Weights of a small class-conditioned image diffusion model: 4M parameters, norm groupnorm.
Rows from block 2 of a small class-conditioned image diffusion model, named by matrix and row number. Rows with one number belong to one channel. Each number is 128 + 32 x the weight over its row's rms, rounded and kept within 0 to 255. All counts start at 0. Numbers have three digits each.
After each channel's rows are labels from the 100 images, of 14976 (inputs lightly noised), where the channel reaches its highest value: "strongest on" is what is common among them. Only what is clearly more common there than usual is listed. The data: simulated grey scan slices of phantoms with and without marks. In brackets: how many of the 100.
# convs0: first 3x3 conv (model.enc.2.0.convs.0.weight, 144x144x3x3, standardized in use, each kernel summed), inputs 0-71
# convs1: second 3x3 conv (model.enc.2.0.convs.1.weight, 144x144x3x3, standardized in use, transposed, each kernel summed), outputs 0-71

convs0.45:160154141081147116111119119159128160201123145112092118115164129129127128156116148097111051156141139106107128152103140155116130149213153140090139140103043059091120172170162168105140113092175139199170156102143119065117
convs1.45:129077171123123163117086127143145082114093089055152142143102129075099134041147098160068168101145146139138143062178169145105159157111153154112141107121185178145140148116113085189131130145150134050135133169127137102108
strongest on: chest (93)

convs0.72:129116168099112111106145137112151131116193127128130159184104163118137082137090092221128197109131108137091105244107094124150165139134098153136092130179135154200102130141111128166100209115109110143106128075104115106114
convs1.72:093180085120093150164119088094191158095092060180159137077201100163190176150144112112182090126099101168155167071169146193149127114111150142138135084112153153092139067141159131163134065139182153154123102102131224149112
strongest on: belly (81)

convs0.117:098084046143077122108093104070076149097166157139110140066117134094101143148134077104113152122130134116114120192144130139190124115165122154159146159114165150112156179081164131190122046087161130124160148106102166138174
convs1.117:158104168130206186177211127150120077136139139101096152156090170194137113071132147135174169111137164175105199129165068134066122186042147096094117148183128129175140077131139120122103150150093097159100149179159102158112
strongest on: head (77)

convs0.14:109157095108101090108091141163104077144129157097102109120108084139145181148103131108131055095106129119136137077153168139138115118114255172106103082146149145068115128110126112129119111129130130101140154146159097092095
convs1.14:134079148129127127151144110123173078172108108171179115199107173132136064149161112105148133081097138122160138149098097158163058129142038153114132131137098132139139134140070090119160174123081087138114078133083099138162
strongest on: limb (100)

convs0.100:206151124105128080110096114106151087115089113170157102159102156107100083098134096179133054134159133139139144129163121145055095146151066139131215149161091155207146108108151153177152222137115196084127114141112107172121
convs1.100:158138144191110150109110171111117080088108169099162110136129147145120149146123150122115080138178131155208117077175124115093149147146138129128111109156097115050049089145135118065095085163170152093094184098138132088122
strongest on: head (66)

convs0.31:101121107112116141160086140150150114128134126097110115127154109157165255147136178020123099119122135128084144145215146116143077126161159069133151072141098180151102117109117156106136128150135106102099130109130113088170
convs1.31:131153118140130104113122111150116186161124125121098164205093102105133080169119095103149152151133150142129100140079147162064133163148098187121125169158181069110145154136082099167128168098152129170176104141114158140070
strongest on: low contrast (63)

convs0.75:101124194148135114146091130074210121083157148103166124135147185117121050092117093184145192142132125143102139099101148175153132180100059150165125116210131176130134065135130131164107150119123158075140074133073156121145
convs1.75:126172083141120137124141114128131150148084141180101159059173121176184178143184180093168091105109144158150142165165154126134114106090154218116139120092149135113109140112160124133145046127123107155152128068154153124140
strongest on: low contrast (85); belly (64)

convs0.27:160094140117137139101145153149172034083102108141179114154109126114112111076126072138163123129184105130125150172153092133111151160129069118184121108187111148190116079135147156111137128128121123093128042154155088162135
convs1.27:110109138111124141145140101106167090159114103092094108126154088138122107146135105214167127123135105127097112140090099135132136134083139129064154097094129153074106135170112073069101075029120146167102161124167125095124
strongest on: head (83)

convs0.23:206103167095130135126163115131136010133156136124155099118129125136126122103091130096118027118131141107128104228108115101116122191149021129086116143131118157154158137162107157134142171150156159149133200148113139165088
convs1.23:103116175116093140143092131151109059076083132117159098158111098071097153081124088125135127188137158146139123104188112118104128124156181102192088109109161151079072130099182084091099131158169124096132065189134115121059
strongest on: belly (53)

convs0.59:155099125165143204096155148120121109115132201160138119110106154127103122115148106141103161134145137137143142048174095102121099184115170161096134143074069194116132136154202103136123100092138168110176057146121135098102
convs1.59:129142100129123112186145153122125175108186070067151084117171131164140138106072140155160134144134128108084107143124155127138155084194071062142131126199125136145114092091089094126129152115103106139099178125175144118118
strongest on: head (78)

convs0.109:176085124098136148138145165124174025132124154103112107141168099114155130110135127100164000117107122125134124138178120096077137106138093147152180135129080133164137122087109115104086209119116155092160133103132098132122
convs1.109:078168137146156140167080119140072058105093127135125026135112109102090151120054101140135109130159122103128123132118113144113108110135146085115089172092174111067077143138112146089110155103136115109138171172130141150135
strongest on: side: right half (69); limb (65)

convs0.1:126149114081067064101076120132151059108151075109059089119144100125168177158119184065149094147119115130097130160135167148107116116084089092156187103132155106134129104147130122112146075184139129109131152122102153125135
convs1.1:122040111127155135118094114133115136128097181144128102128125177111063075111171105146098114102099089159173119107121088128171103126155172217111125148092119103102109176153111149124126168060156097106134073146125098103126
strongest on: low contrast (58)

convs0.140:098131162076135104124172118073094105141147113122181072094124171200114159151136112119127082103121173082109113111143146130103110142087122066129112128152176146184134126054132167159109125119147127126075180120167144147157
convs1.140:164172123096115096115166106104099136102171106147144182121151130088174086107091145155156200140131147114064099081147101107131121113150096131126171122175141185159151130149127111134150146117163157142161070149088158127157
strongest on: belly (53)

convs0.42:111109179157124142121118146143151127139175126152123121136118134103107067083082114195153178153123108113106113059104151137084108111071116152165088156195137159108117088084126068146144189061088105209133090118125156108148
convs1.42:141140088131116106172133108141139170128115117119174176092145155137117147127135159087121083108099156114117134195123166145154143100194150135108164113082151113130112142094144185151165055184152138106111094134129105115126
strongest on: limb (85)

convs0.46:138147114104130161135143162131131135133121142163182126104206184141113148210118116145133125132118142125111180091158143158091104066110193111086107089187098119118112107148153127144179121114115132054076115132096112167138
convs1.46:138142076114097135065107113121087115077116086128163159147180109156151137095140168173153107126139110157172121162114096117196170095157069110142110159126145097157107146134168141072087169109143120131097150181150136137154
strongest on: belly (92)

convs0.19:136177134085157103133153036160132164102197138153159131136153109096126138167095142125140148129090079099128124162130143123170125099151108123122111123055163076123082120088099135141190100029179051099113171125097137157118
convs1.19:136070133095122121108097163120110117154130107088138144134184117116093105085125082127139166119180174108134101103141152138114090117107153107121114152141170186123135139154134145129176132146124121142114063103135155105113
strongest on: belly (66)

convs0.64:126151118076124102121134132164161133083173123085133110183121084151112145097126125180131129129127135130108110202136106122153155116138081133206058158198144153206179117130095100138146154094118145176159168114093141116123
convs1.64:113144185116106160176153157146102145106124169156086111188064102095111117164130132143163155158119169069155130122140129096161152160101158162091132092080130180130154140103141104136118159156078179141169145137110177164130
strongest on: head (84)

convs0.60:166138102205107122125161186108158146125172099146104186139117151155141120073162123121144152132158134132146143088137080101119145126127098155129115138158107121159153179115119120086111154097049158128153099124049143222164
convs1.60:135130114088102173140108148138123141099173138070128143138143109152124113182123208165128082197143112073115103106129102116162181164168139075137162083073076170144134126111090128098102142109106118111123193146167098079140
strongest on: limb (49)

convs0.28:130101060121181134093132107094185130138100085162144105135121152156101119108153113215150057133106116128129151101145119081076100188089169141128119156110082133126119138103119128205138199126163178096164037151162106198162
convs1.28:130140136158167128126150130081112094110133120135148120158126112076147147121101109167070078086134090130131086166170147168154071115160105098155128156115126051103172084120128185078121134193122079109125143122126091153111
strongest on: head (91)

convs0.25:098153166083114111079089139140091133134151103105162135092152098141110187190140100107094140102118107099080145135160177150141132057125127066074133123187146126117080139087112094142128153089139105176122137124128117118133
convs1.25:171109107147158084154135132102136125154119158072109135176088205086142096072127136149119121138156132094120126115129138145125089151127088138165153076097123084144157118204083204097145102166125134103107148103087092123131
strongest on: head (62)

convs0.87:104113165130082199084098155069180048090161151139152079099145135126098159138153095064110124143116129121087147125153090143171141136119111123139099147190162134097137097103192096088113109049109131146119128104146120072088
convs1.87:156136127160089129116090109046102138091116093122087105145163079118147099114133083182131057109147129125130174149148126131128225124111115181135145099101118123149091111136107163153072085067134178136125084135181098193113
strongest on: chest (96)

convs0.82:146136160146074136129091149157127097053150124128171120114115138127154133126120118077146098137094102152124107129118111196106119164095054130151165142125100171093166072207098113086156160200092159151116074123150143109089
convs1.82:143093094101112141098125134095144146153102144141115139085115145121090129117166108211132170152129056075170060138064145108135124104153147129101099140136125102155144105126154126116179141105101129052141085153092119106121
strongest on: limb (91)

convs0.101:104145112094110148100095168173155185098151137101165127107136129140101113159154174098141149102106092123102136087191150171129149179147049144156132114185129158144140052075112108086100084131095133083120075089122158093101
convs1.101:166101128209100149121098145082102171143100162125061150117092159129124129157158109098057117161121108166120089133085077145134142102113138129133109157074097091080110137067149167130116140135110159074136163117130025111132
strongest on: low contrast (62)

convs0.16:155102132157132142105118144109138088140130189167122126091145109141115131127112093109135096116117131138132136089147145145136105113115255172083115131155129115032128134120158097139114083129155133100127075137130112152118
convs1.16:111190126133142076141156161159161101128152090129150142120146157200073143100116126132136105105099133106125174139108113108119107105141000070108088165183099079137179071138094163109106125128085086149099152125091117097109
strongest on: head (62)

convs0.90:128124167129119116103124144093138136127156130141138128146133152105086038182114094247148228124118108141118096072165111163122116168119086118159095140164168095169119123122135073131108187113102172152112134125085143132108
convs1.90:158144082143147145165117148078127198101167168126043129093123120124141167159170161124105103121151094136197129209115167136123122074129198164116118080045096163128124178115138169122131092162142191096156129147140115150150
strongest on: belly (57)

convs0.5:060159107082099132124108140127137142082140117089123142130110134084116116140158143154125177114113096088087145079166065159114085180114227138130081118157123125094140100136121112118144126090104118084187102116108200100174
convs1.5:160130097217149122126126152116126129097109138173094128101113097153149126118142110124053090100109095149140134145134164104165093091133150215147120134066148101086131137089150123108120132146147102118123134151097039141092
strongest on: belly (75); low contrast (53)

convs0.76:112142150117092146147109116094141164078250128103155121112114120126065089127115113139133147122116104115112111124143167195171139168087056117137107164126150169143127134097102092107162137106109133139114092096086178113186
convs1.76:122087082131085162133143140081133131178091161168102154093146150100132141164139107162121129129127150114095113137115115115155161110119156183153202086148125165117136141120101086119130078141140142146147127099162116131119
strongest on: belly (51)

convs0.20:076104097142065116088095105115111061112148123098160114192108136113121151109134129190165108136120104116130118178137144128081168147138014106148144102107190133120110112132107142138090162132103117110092081143138125175117
convs1.20:144107139135188156133078114163078106130104095079135128102145125129108129134173106094143122107126112108147106133085130162133139139107179135092094164133100112140150045198077145209090128180148145129075146047130157099111
strongest on: limb (70)

convs0.118:160155133136131154136138139146127080108165125109111123142197107130140159096142122145143125137177118143136098064160116121146135086167171176161114150145139097097162126119132123041092077116114107112191118126170138209098
convs1.118:135161128156158127155086102174108119124105095077116117144109114183080063137079147111105122131172142091128132188097093164105156148160120116114133129120083140176149132135127115117114111101076189135096175127111138130145
strongest on: head (53)

convs0.121:134137151125196147190167136082182106131141137122117117108128155147143128150108099074084154093148126123120115255155105132106106085151077112183136128141112133188156099125098153132116128099155140142135147112110115099117
convs1.121:137137131105123110095106140173149112173090172125096203138089046082099158139183145142137113147105107176169137112120080140085147167133178162134138116095123154100088230093162105060133152165198171073143185164146098152098
strongest on: chest (83)

convs0.10:128084158107064083141132126123106076126151117100096092142105116085133135036109111120123152110132121135111104185097086146173158125185125125108072155091208116131104107121129116109113128163078104143128169128147135099124
convs1.10:116110102158138118085061120119188107124125119089185153143135115120132079165127124174132066116105128142161151091161095121174098062067142138176133130127089158089151132075117117112140136134122132103072155159163094119176
strongest on: limb (49)

convs0.96:161111127098075122088120147147082152135124117067091121094127117094159121122158164092144100134135108148153118180094085048136196138177150087143185109108131122110117194166147096096134138168135131147120176130068130157104
convs1.96:102125095086138099068122156093113148055140139148103110160127160114112077194120120117151133103119097112136104089133158136128056105138099121121037174126064106152163080125087145099116169133095147110134170147127129143104
strongest on: head (97)

convs0.92:151195154169099111167114142101145165127188151120113124105140145166122119165128142172114155129093101118103135188129084135073129184156102096083173095107072135123120123127132128114138156133111193114093154116133128121106
convs1.92:161133119099113142070082128036114138066100148130132177082183126089138164163159098125141133105168080175147142063148177089134096091141152164123105151155121128142171133106140120165153151163114132108143202121118140163094
strongest on: belly (82); low contrast (70)

convs0.94:154165155139154120111085111144151170131118154130128133142118165130112020140093076202132227138129102149114128086095080148104125134102124113140145108158136129151102118141194125103114156088125169122142150121072173093107
convs1.94:150136066145098126133133184057116168113127158151090143112177100153130154190163127144132097122155115186158131132139184123133075087133172159097114138109102127127097135096130115130142105156107131130119150120150115154173
strongest on: limb (63)

convs0.71:140101113146125143093172119103183108099144157134135134154116169137119136065115116138149109127131151147184129204125106114135117222157043158115127131128120153133199167163107128114095207094127145063162119102099121173158
convs1.71:158170180129128142102168115178112148167124087099143144127177065138134200192129110183160096147202129086088106072163151155083205171129202108118167131167154195139100092108112150136129074137143137189132138101147137153100
strongest on: dark spot (38)

convs0.50:125174141133155109135079108116147152122095087087177122164103116140139135095104121137123092144134126103113153146063145188091126123127138090088186136093152171054176132172163143084109116122120126115144092131206175089167
convs1.50:142155165130144112175150088121157128099181150161174111121116150121137097145129096115138148121139153165147133113151117059126142154115055107210084057179051141200145152144092089146118134138175103111121134131083109146067
strongest on: limb (50)

convs0.6:134100125159128117092109141120153112132117165147113114116119111121098115133100096151120081124121115126153129095138167157149090127070255152107123124155140126026127126073135110180150142146147135108141103137114115122139
convs1.6:111160140146147062189146104153171116100132065144175154096146123165127142106121110166138151132095139101129130157125086122159122106149003061154077162149090117150152121157113096111133146142084085154122097133102162118147
strongest on: head (87)

convs0.36:115099143161105162121099179138141059145147111139155089176172131130126181114136128095158113134153138117108175133138155128161095062127111139145122095197162113163112109088130122156115137113088123145148094127072102157114
convs1.36:164136184189144169108103082180126121069110123081131177127165127101132140104128095099081103154142147172189096131102143156117206167108143149105155091049140067091112114154089147105147111137148113117128131135153086103106
strongest on: chest (92); low contrast (56)

convs0.108:127156104055146133179101118148092112144182107089091085138092142162126119115107093166098125127122129135130115255096120090105104100193048083112151098115150129194127115143137130163148165147133134138123182132087127166150
convs1.108:127126154132107160101074120164137192134106116136133111200069115073137153097138134148135164136080127163105184033186063173125137169127164126109183119120091157123153123156148120140138131163119199123116161132133177122105
strongest on: head (70)

convs0.78:140138121149148167117133138131183124093172144174180177178163144087089078115121085232127153128120096146109117100139083127104134073094147176169161132119125107150101121125137081084122156039137110174116087091094148125103
convs1.78:116142113108100145168142117051168123172124129137091055108169165178153108191150092129173090128178140147182165150126182130157104099057082165132090105165112143102104121132182187144110091177131103111116094111120162121200
strongest on: chest (55); low contrast (55)

convs0.24:082125118097127126163155162141146161168095127106133100103160107138146203222108175172130166110120133098108147085186145127131104174100117070124144077147107115155113105100116144101147147099119100163083178080102124062143
convs1.24:138101112164084075086106118138125212166198139098116153169069155094166083113164123076111144158109123166083112125119191115141121117150127143116143117104108043098165171126154115189120188147133134123163106133138146123098
strongest on: low contrast (65)

convs0.105:131107153141119082051188124129184155142112137136097126136095143137110102146137105171108167110143104131140102162143117112126113177152116125087132163139191112102134111110144129076122123136096128139183137143129115128058
convs1.105:183079170116169130137096110051093158086123133166088139135131083090092057108101107179116138092166111127162064095173165191134142145136167129192115111168114175180091131100123123116159101148150128098086116145127119119172
strongest on: chest (82)

convs0.134:113187143161117125144112113109103092146148102119208126135073142181125182113171122133093123117096128106126163099078136171101119136178130089168055119126128163114159116141096114153114104133157169153122142143183131180130
convs1.134:167126148094169132127187082118114125135184143167165147156149111103170121147108093118139165143163145089093097113163121075108150168135100095137140093147146157205168147096103127137143159116120102145163120127070146105111
strongest on: limb (95)

convs0.37:115110138094124086140095084135077053136161068133120094083128116133131155187091150092109135120108126144086110079108147157129096080121164143132108123161123156193086100129128173139106173187131125179083118089099116132149
convs1.37:113104126123140168161066105137141127100098138136118113113113184131166122038112088175143132125092127143134138109197131122164153177112158194172173133131168160092135130118141130160102099071137131114159102179126185138176
strongest on: chest (70)

convs0.63:153158108085150179141086125174149124172161151132115154060136148137103121145142133107150144167144083128122125152127148120051079115141101159086142166138071153088115109110133147147083113155119156126161072113129141117131
convs1.63:138103143143193088112114173139122188072123144137121089129108101129116103135129173084042127134114174204149137134131122155181110102161105132150102171108078046097128095131110073109145146138099189093094133113095110088131
strongest on: low contrast (83); limb (73)

convs0.39:097129104124124136149073112119139088089088126086206115083116159129129118168130109129127135114137125144137151157075140174129148148126109120124130139179174151108132135136131135141120099150076119118087164110129116183188
convs1.39:102090117153117123112158109126113158135124111158181123121175156125171136113097140115094099127104091073092072123115115163114098115178126139153184142155176121169097070135122105089170109082127105150099081095147115100215
strongest on: limb (83)

convs0.35:118114145156165097127140182145150188171098169132116176131081178176137132082130107175115154123136098156139185109114110130126165108159132130130060130134121167117139130140104154166108132135121142063118156185140092106117
convs1.35:121169103086161144150139132167130142115168092126157106101169068117160140175121146077188148157200143094113122131124138110167112128143149108107158093123164103124126113127128147104166123095159113200139111093055224123136
strongest on: limb (96)

convs0.21:124139167138164123154113166135149166119125165183167135139104150149111099150144081132082205131147138153156142161102130156131089120075094129117111148188182115125134091084109108130171164062125111095146116137114175144147
convs1.21:154155128111146127132154130155159146175143145112082154112184091157113134166101163135122159128187112160110065139162178123171173127128119150111124107074123124090130182156133159139143128189116091151109116120101106110075
strongest on: belly (51)

convs0.83:109077203131082138108117127093149165111105103095127096161111190114094057101130110225130190130150141152136138078128127128140112169091056135137169115133120081121107112147146168156174151119124134080111101133142132125178
convs1.83:119183077134137113088109111142102176121141112184142097070126103184142142167139158072111194145083130185094087111109128123106114098169140138119119085145111120158130143138107119138174114120122149151149194118123197080141
strongest on: limb (89)

convs0.133:171110114129127151102157149120146121124140104124181161140124146148118091117139122089139146111144100114112131115110124157167085049124203071191116122216131129130185111111147093164113108141104130164147093113127156156134
convs1.133:104148153167139168156117120118145139113159166101090147107154099104116176095144123137116074129139118151169066184138125136098171165127097153105111117100163136185096118123063200118090131134158159096202152154124113113165
strongest on: chest (86)

convs0.40:124085170069119099142113119214140182153113180143164139175084125087142093151113141167123154126111111159127114119111071119118100158116165170138157116131125119135144122113114101166139230114151096089085125122144065136113
convs1.40:111152146093135100145147111175104056124102099128176129107153115153135193129149149104176173145141122147068119115121194145106093121124173134127108127159209114124109074135126111146110092123128104168151081069074196129164
strongest on: limb (94)

convs0.15:116097122098121140103104181127140145152151108107114094211141098101122115090121138154119098148175096148135160205073110161131162093169108107105154154143125104074133097140150112144099151129125140170184080093126195134111
convs1.15:123123131146143064105103085123135120102083146128095117102120180151134138124127130115080143161099175124149155084105133121133074128119184128115104099092119133087098176124071147134140172105107132113136101118097084183113
strongest on: head (78); low contrast (52)

convs0.57:083094136125094116167181148116205053142117116127105140118156125166158138151148148134136135145132139143137099027095161124096113120070167123139073145131101161134132143073113127108127179141155135073112151150128109128069
convs1.57:096141103104153148146109086139131152127168138183155126086163094120117138134098135092188150124122146067132186140121164143123147128168134136119192137134118114151179180072130096100148024117137126168148128123161139103182
strongest on: limb (51)

convs0.8:165107160164120127107086124111175103139120187136145122112130129136097100127113108143116095119119118133118127061145137181145106093085255151107115126169120142050133118061133119171157113135146139132105115153142116130115
convs1.8:116201136124144097134163118141172107125122091159112142084131153166121117121123164148118160122071110112145120185135108137156145112131000107122116129111129068159144125153070117102118101171077088150128119138049158116131
strongest on: belly (68)

convs0.56:149181149101128127149117183150157192148151129155086145094147125151147130180171193071104108112151118123097100095144150104119107096126072107065138098161086101135112185110200166131135141172084137109149204145065130131086
convs1.56:097100077108095100087176128141138125150100133078181186098132116162076179149134143117129136113174147121165126102105083133100142143141121100163109179109105083117145116162074127090173200139172140089150148149164065137151
strongest on: belly (91)

convs0.93:134087098153097137116132125129112113117180143145184119106119116137141195159157170044147112081105108133089147190154118136172085162205209127154163137039108114131176132115156117115129072110158126099154174100083115092122
convs1.93:128145070136128130096134096091130134160113173149061171112148149154097103125149057118120134132180122149146107093085106105063154143064095162116061149221120084107126130158095135176085165155142100149155128108184126121170
strongest on: head (57)

convs0.79:101141179180142107133101135068167157122144110113151114142126108101111120114108080195148103102119129156120156105094182164127148171104120162152146068124115174120123102159120137176147137150096147131083115148083115099190
convs1.79:138072138094103128094165113124156131154105098161160142086172202160132118115157176082071130149121145114128120148116079116095098139093142097162117147191143139119070130116157159178114140097137114129119115106182183119092
strongest on: belly (65); low contrast (55)